From a checkpoint of a small image captioner: decoder layers 8.
Rows from block 6 of the image encoder of a small image captioner, named by matrix and row number. Rows with one number belong to one neuron. Each number is 500 + 40 x the weight over its row's rms, rounded and kept within 0 to 999. All counts start at 0. Numbers have three digits each.
After each neuron's rows are labels from the 100 images, of 14976, where the neuron reaches its largest size: "lies over" is the class under the peak. Only what is clearly more common there than usual is listed. The data: pictures of board games with random positions, seen at a slant. In brackets: how many of the 100, against the usual share in percent.
# gate: MLP gate (encoder.blocks.6.mlp.gate.weight, 256x96), inputs 0-95
# fc1: MLP up (encoder.blocks.6.mlp.fc1.weight, 256x96), inputs 0-95
# fc2: MLP down (encoder.blocks.6.mlp.fc2.weight, 96x256, transposed), outputs 0-95

gate.45:522517502540495530501441490440567483477482470454483503505510506437531590547466387477422506495485479578585441430475477496510486467513558524609478510515498499518442449536495427562530553483535498484463504456470539507512472503475476488460526516469531533481496517598488574523513454516502513536
fc1.45:546522515490470531567418528548514508567490502502483555510540453508497496454492441495497575529523473474452501468622530536498548465505496459499497510508519478497508584515523475485440508494469579479489503460511570548601417539462519472485522565488525521506443471457454524488505488526449426412
fc2.45:483446477485513482499547529492595516483540511453531514493472535508465449525528484536422548471501550518560507494430488398417523474496509493460393514550553554487432527469455511489515519520476466558530520421490541488500470445459474498467485530520565472520486515538486536583477536542579458472
lies over: board (89 vs 58.7)

gate.82:512519461484497501423493506545446491547495570546532436540471452533458454479494470517491542517539472460505387552461435524478537464455515473558510530499502492532489548517482511476512489586485496495508556541431502519426518577517554535485492461568546421501560481552504506514475449413558530524
fc1.82:498456512575492489568546494478575496485475488540562520480508581447569456548460460514499557532436532504524520524475556517425457525505455458458558467486503511492458447434546560517498487451460504554414414495512520467509513560499492528557516496493560471447516506547511536547442554466465479530
fc2.82:477519446574493491522496524414554552494521507507462425439448393488522474551482487502565531478535498470488505490453504440468498436540557537478448466483493509457550536510503498522510465555528486568449496449492532445550472496495523483545426493570504430518466549521531529506496525472563606521
lies over: board (91 vs 58.7)

gate.233:473534501433559527488558504508470521444529532594433476480490606516435532494517538498460485483530540517492477490464498407486523456493499451468534445521484476447526453445534447533479488593461518491459487448561520508474492516447535542486478446503522508444470518577420492528444496562519558512
fc1.233:473457499486457435478489512556548485387569544487517563519542513499492459477552613482529494554466475521472393443539473494482427586508520459451502493570520493514486467492509518464482502526484475460462500484466512446465502477459566535508473450472531470526489497456514458527456420442488458528
fc2.233:512545466454490431519542563484529521495513547487506502455554542425483524497513479552504494540441516451511485497512477441410512506523502478453437424557439537455557474531504569520522485544510449518515505558531431414466598501475514498438456552447528461482483464452561537454502459536510480502
lies over: board (90 vs 58.7)

gate.159:526467490508446477464497475527455552503525550477455475510479468554502452507525467530453421504485480470478512515535501560521470500483465528483512422542443477557512527430492561499524456473543558411445492411462473515528413493465464475499545489392462463548589523427463499486546503445486492497
fc1.159:503525439537512493529515503516532481506516588514437452448510458486519523511453497519489503494505513455538497521522538443464481462547478517566467437469513528544466428515565614483400541458523490442512503519596523516488544531552505503584517517427423511457579504483522530455515538508551493476
fc2.159:527460523523519448543481570496438542490543538519557536558510490497521496408487555595439513480494483513397495504527496487507506444520474482537524501418479532477470500466546507503442480516501560466471461478461501568590525497523486531511556500395477468461381482518515507524536478459516519493
lies over: table (73 vs 37.3)

gate.76:507475431493470501569509598575491565430560393516504588440476444497447523508534532515476496508469484460500478549478552548516468475501496534489564502532488473465446492442500477494488571471480506479457447529497445430486495459501524551516460444552499546516497530453507410545502478485442506497
fc1.76:496471440543448522474481458530526482497483481436452425547415531523483520517495533531454474483474489479504437445587462489485421503544627537473433464536449499546558493576528514512473532520529578514511573477474522467534452488477503568499523535538552497476528455476476494462528525479472470544
fc2.76:534568554499415547356499532485494450521473400483448511520415466491554519524477472488557459508535452487506539508440525516544530487531499525533486526517507523500493528539443462487475499508422446514575534515523522511484460487504525564478541538500514503449475441559474476545523473487545492416
lies over: board (93 vs 58.7)

gate.153:519519464416484497513529578473498540404534494427509548471486432555486457504577518538528469490559513490478545417506486552475498464506465492532488445588486523472473571555520536466494446482457478441447493473517484526503504481505429454534489560467416509447443481482516530530455461538548536493
fc1.153:477466496478542418513494516511556521489526538463496509523494509505466492516497493487472452475506487542472480510368433470526575493477506524493436467494530515426467537556510399445519564541468496526527402481486468501521537503483510476509533516579518395473439565529533464506521467517490515407
fc2.153:467517508518478498460521546423490564456500564498575494433454455478547465452576491430512551509522479526465522556450534441491510532547494496489529470513506514473458478563459569471532441461577479461504413569492518516552550493538542524497482476531558415490456475464496447485472563543501485536
lies over: table (69 vs 37.3)

gate.174:461436526507530558463500514575461541469490458468527537471504563469540507395526466551546555513532534496517571515469455482467422491490541493534573464448473498544537466518480459499524506519471531450519516508463426449448593557526474575527467503509497477509556394529500521501520518563517507502
fc1.174:480521391491490476430590519450425520502476477519498486546542546562505514538550432547509536522505472436523477517448567386493514557558561513517478488480451566498501539486517480524538513434480495440467470440533524447468493498534514548536540519524459489527409518529464503527475517473522497532
fc2.174:479428559488499488518559498451466472488524459492521473530469505543495456497523460471479475416495431500548526484548504567496534554538440520501489469449539367524550560540428534443483560496515416527549480459485512467458528502491512457459563571482466518491440490462548508491498453497478480429
lies over: board (88 vs 58.7)

gate.70:433464525442502504533434488514424471469504526520480405480476450523461486545496514485497491504478466537508526513533541539528443494481469526536532518491520571554523494482485506526459495438563503593543473544421485553508465559482567539586424454428531534482502434515560507567551494490447487496
fc1.70:477516556573545579532519505511499458411550470511453476495452447515527435432630492501525514566510515525469547496436479426520576554520495485450500496457477517531530468472499490547491445550500493488510495508483488436437513528459525517507468540569474453477452461504494521513509494512523521609
fc2.70:425487515506547510548530568593498484503438486535526563528517422496539523534486494505536484466502527478501531510417541527458470441492535496513420545539502517557432478538570551514519500462567462480422501521410453468471494492500482521578487480497538491565491515426527476538521471570490557517
lies over: board (89 vs 58.7)

gate.228:547549493470504499470518558524498454559502571493525539460530480505520490479473519486499478523538503519496551451411456495507481481477480442470495456459460415513422527448498522528538423483472451543472481422464521523493516522507501501478517458589546479468582498572532537472529495461604541602
fc1.228:538548477487533534437485520609473519510585467454517510480487429523569533469463481497469492529550500462567466531513489490517464478568431577515501440499573538521500534466487502520477465452498576527489467458486563500446455513506540472419550405579504503493482527515526472510516492470510565540
fc2.228:513541514467520509529455465540466559486553517499455486454502484510540500493488445468485454542498531479476529459593516539523410540451527539503522479449580495505529473477528483609492554513515397566557408514471503492576465473470500443510474405457441499464505493502483511500505457469551492462
lies over: table (79 vs 37.3)

gate.241:472570509483539475478434530486466527503505584532526463542508498508535506518464487479492541574491533529462545533436424486557419505474515485501499482453539538519488489438477631542530493578472492528534528472489544528517537450494541544462467539446491502522602539554481456445525511439461504455
fc1.241:571479557482490569541529501546520545503518417487501589472487508457445518499529471482519465507513508484519574425519491521440586430479477580476525447483501490513494480557496481549428589464458500439525513551487497492545526530524470569479552528558485513473516582469419511543498469504468515510
fc2.241:399559437561493521530492470518462466551464515542501489490530472543503539462487430446542559546510521511522484447496447455449501620529509495443539472532472480521494529465465511499529469482582519528517512427497521431542513477453532513473472543511572476431524451401490558509481462495504499462
lies over: table (84 vs 37.3)

gate.109:490394446438554485476435446449481544509448444484449430555472475503539492501507537469460541509451491513536497473522497543524463448479480501461485511474473537474485496479476574451488496438590504445489517493538524416551435452518509549535481545542487523531536463525531525604463529544468543474
fc1.109:523561494501420460518511553539541518490481523481532508535439484526523546558505476516425530471491481471547446515471464463471527525548451550517481468501519515383499546416466541429591563464527459452453513498494574432533477484497562484490501442512525541518573476504494512452489553544475474458
fc2.109:534437505457517521417531446464461467488532473444441469492527460511480466588588543468592492544524498466479481522462496485512479481518427458499511548467526530411510537523535496497538440504467515467464594488563564556431509425515537545478521536517489458523528495567510525460525529488471467516
lies over: table (69 vs 37.3)

gate.199:455460508508507521536426520486502458487494527582553555478473475539546501569454504538482384519501499422520509465444476473503602482523509496441440506540563485503437553494519497479480526486503455500422501491474438534506533495500604470522542482526553484490536496482573523456492449462447559484
fc1.199:471498492450542445489494532472483571502449523438475574503554499549456509542607478554423489599524463539506521485441454540553420486570507447536511522484464533495567475522512414477516510450506507477492481513499488495490547493494500442439465542554479500466498479437515482522552509493502427443
fc2.199:452469460543627550567475499527522489470441516484457510506543564499498587503490504450563471540487503455442481500524505494487514555511488423495497482534523568467427541452463483515517496515518486452498429508502482506515477495471431476485540460482519497497468539555545546428358500496537524472
lies over: table (90 vs 37.3)

gate.249:420456501545486457553490475515511551456537561434468454517570453536480520540471458458485547486469543502533430547478522470475512489491528538497529559412491437470472550550497485467531513521495490471510452563513468446493527476526485501505551443467541494429465490457485495522443418481470368521
fc1.249:496516514486510539503517553542492514518491494461603480593510486455557543463538417458512447439523533459444503492500508397470490554507403411520538473469488490506514454480476564464452458529505516518529505450500447562552516517485430493451453506472496471526425484538473531510512458532546497447
fc2.249:459506454481494465485535522501573542515486478447526570560476453505485509528526532512540462481515476506446473428494444425473433514508546500525500499470445561593489475448539545508510475461547540463474509443491557494555554519494534499494457458434535493475523462514530576515526368541446502558
lies over: board (88 vs 58.7)

gate.88:517489433511497506522456488510485497405434561531586539547508462511461471436453482429478508521480501488485477475548429476473514505535477465565521498465503528458441494449499530575528524497537502557557507506507515490506592532526534492533505498453565455522564452487424481403491474455448457565
fc1.88:536568512548491473481497469515562521512496480487472556484541498477389481481557510498449415484478475492544523569520514485563516503515484533498542506603455493511599574514486511520491478479546474539446467472499517497549448538546517467431448499511440454534516469479499539546600454530551553518
fc2.88:514494556454546566550529481518449535492533500438429545462517526497513466489549554462506448512396463473452493532515549504512555545451450534508546512473454504509462481441495483466552449506513505442518479498445534600508481496532498460490533540557516581471568476430502523488540420456511465560
lies over: board (95 vs 58.7)

gate.35:474535539518493514510513547488493427496515522528457488601476517475570494536441483495545523510533428519478487579478440421487460462501486553423483447425519459565517521481424452492467437451544449523466523521504529453530488554504534485492506485435479470528468487516419524480576469528547434469
fc1.35:527521490481505514461494535424481485450515545510439456511540520545496453499515516494550535518444545474464438500446495521468491470544531437539514479530491565571533520523477551486558533509533455417531472517561447537468515428564546429495531491502397442513472460449538477555411538516510464459
fc2.35:536521478574469536500505512504527528447540476567523500529550520556530508527477431494506475489552458433507527560428433481489481562494480569451495494515564461465581485443431518476475510517483557461528571516487467473430485459472589449468553447415534490431511513540447492519486529481501517518
lies over: table (98 vs 37.3)

gate.107:516477481518533503462536530461479482516476523551534538548587521498489527484480590455594464536409546495527424474504575424517540475519523517490470475547519497489531500485490464463536485512522559469472553433501590446448438542500523498529514606497506438482545483541469556508516523521532520453
fc1.107:558458504528438532509518531472483507425578483471475452521408477508530478544487463461511522550521524497558463463505425513509472533516530572528460564507486473481514487502583536481505526476501457461454558517513521547543494575479498516434552520443475444443491482479492457570531448419587539543
fc2.107:485507500500519428521494471490464581458536494537470546498488534538449403456538558434537549457505493474475497529467397471506482525462505464496513502516541417491495489509515506570548596549476533474500537544572447526452532475492469523539477481449536527441512607512474484572500529513501458460
lies over: board (96 vs 58.7)

gate.15:580513489502539513519473480530518512413545452550448520488443484411499508500532503441513517497539501480462467517471584494468541441511485429506475548588484526544521425495527551583517477516466568488555467540552494463521439490430487476559473510472472478543441476547495575502520532460533531451
fc1.15:555405489463496564468534479527498539444536470521479492494510546531508506529503566484473437447530434530518492535537449488416506572499502542468475506513446491570562445468449529507450490512522469419496505530499424492616480480498447477493520474499436467469417505506437550507534456495534471524
fc2.15:547512599497464459495474523480501502414539498490511455558545483486485469459500490509452449481426489538493502517486506573423515524476425489568474543530540481504465438516521510502455497419522427431412476493443480426463479488523551526474477472415457527521473545588546495464489520491515491491
lies over: board (88 vs 58.7)

gate.152:549547455546503476476535519482438526447481497461506464521439567541373484532464500537540484520514469545455507468538527509497513522511530469421502484556470493465460530462440560485579509536456459426503504529496455598477596492493525489467538521461478556479501549579508484457473470516481445512
fc1.152:535459524523482474463504495550514486529489480516525559475526490490510530506472491554438473502505536499552437501506455545470520479447433495479520539381521466513588466460468441530495531462556532539497501501560545547498479498508471525523437496490397541515378486470530448503469599522485574527
fc2.152:522541511534488577447567465460518549455482486457540489494521575515498436498476501503435469451531514471538468531495502460528594526544522523484530514452555458501473572434486523519443583579457521474495482462475528551486487463570500462407457526470538487565543462466507448471484507539480572498
lies over: table (70 vs 37.3)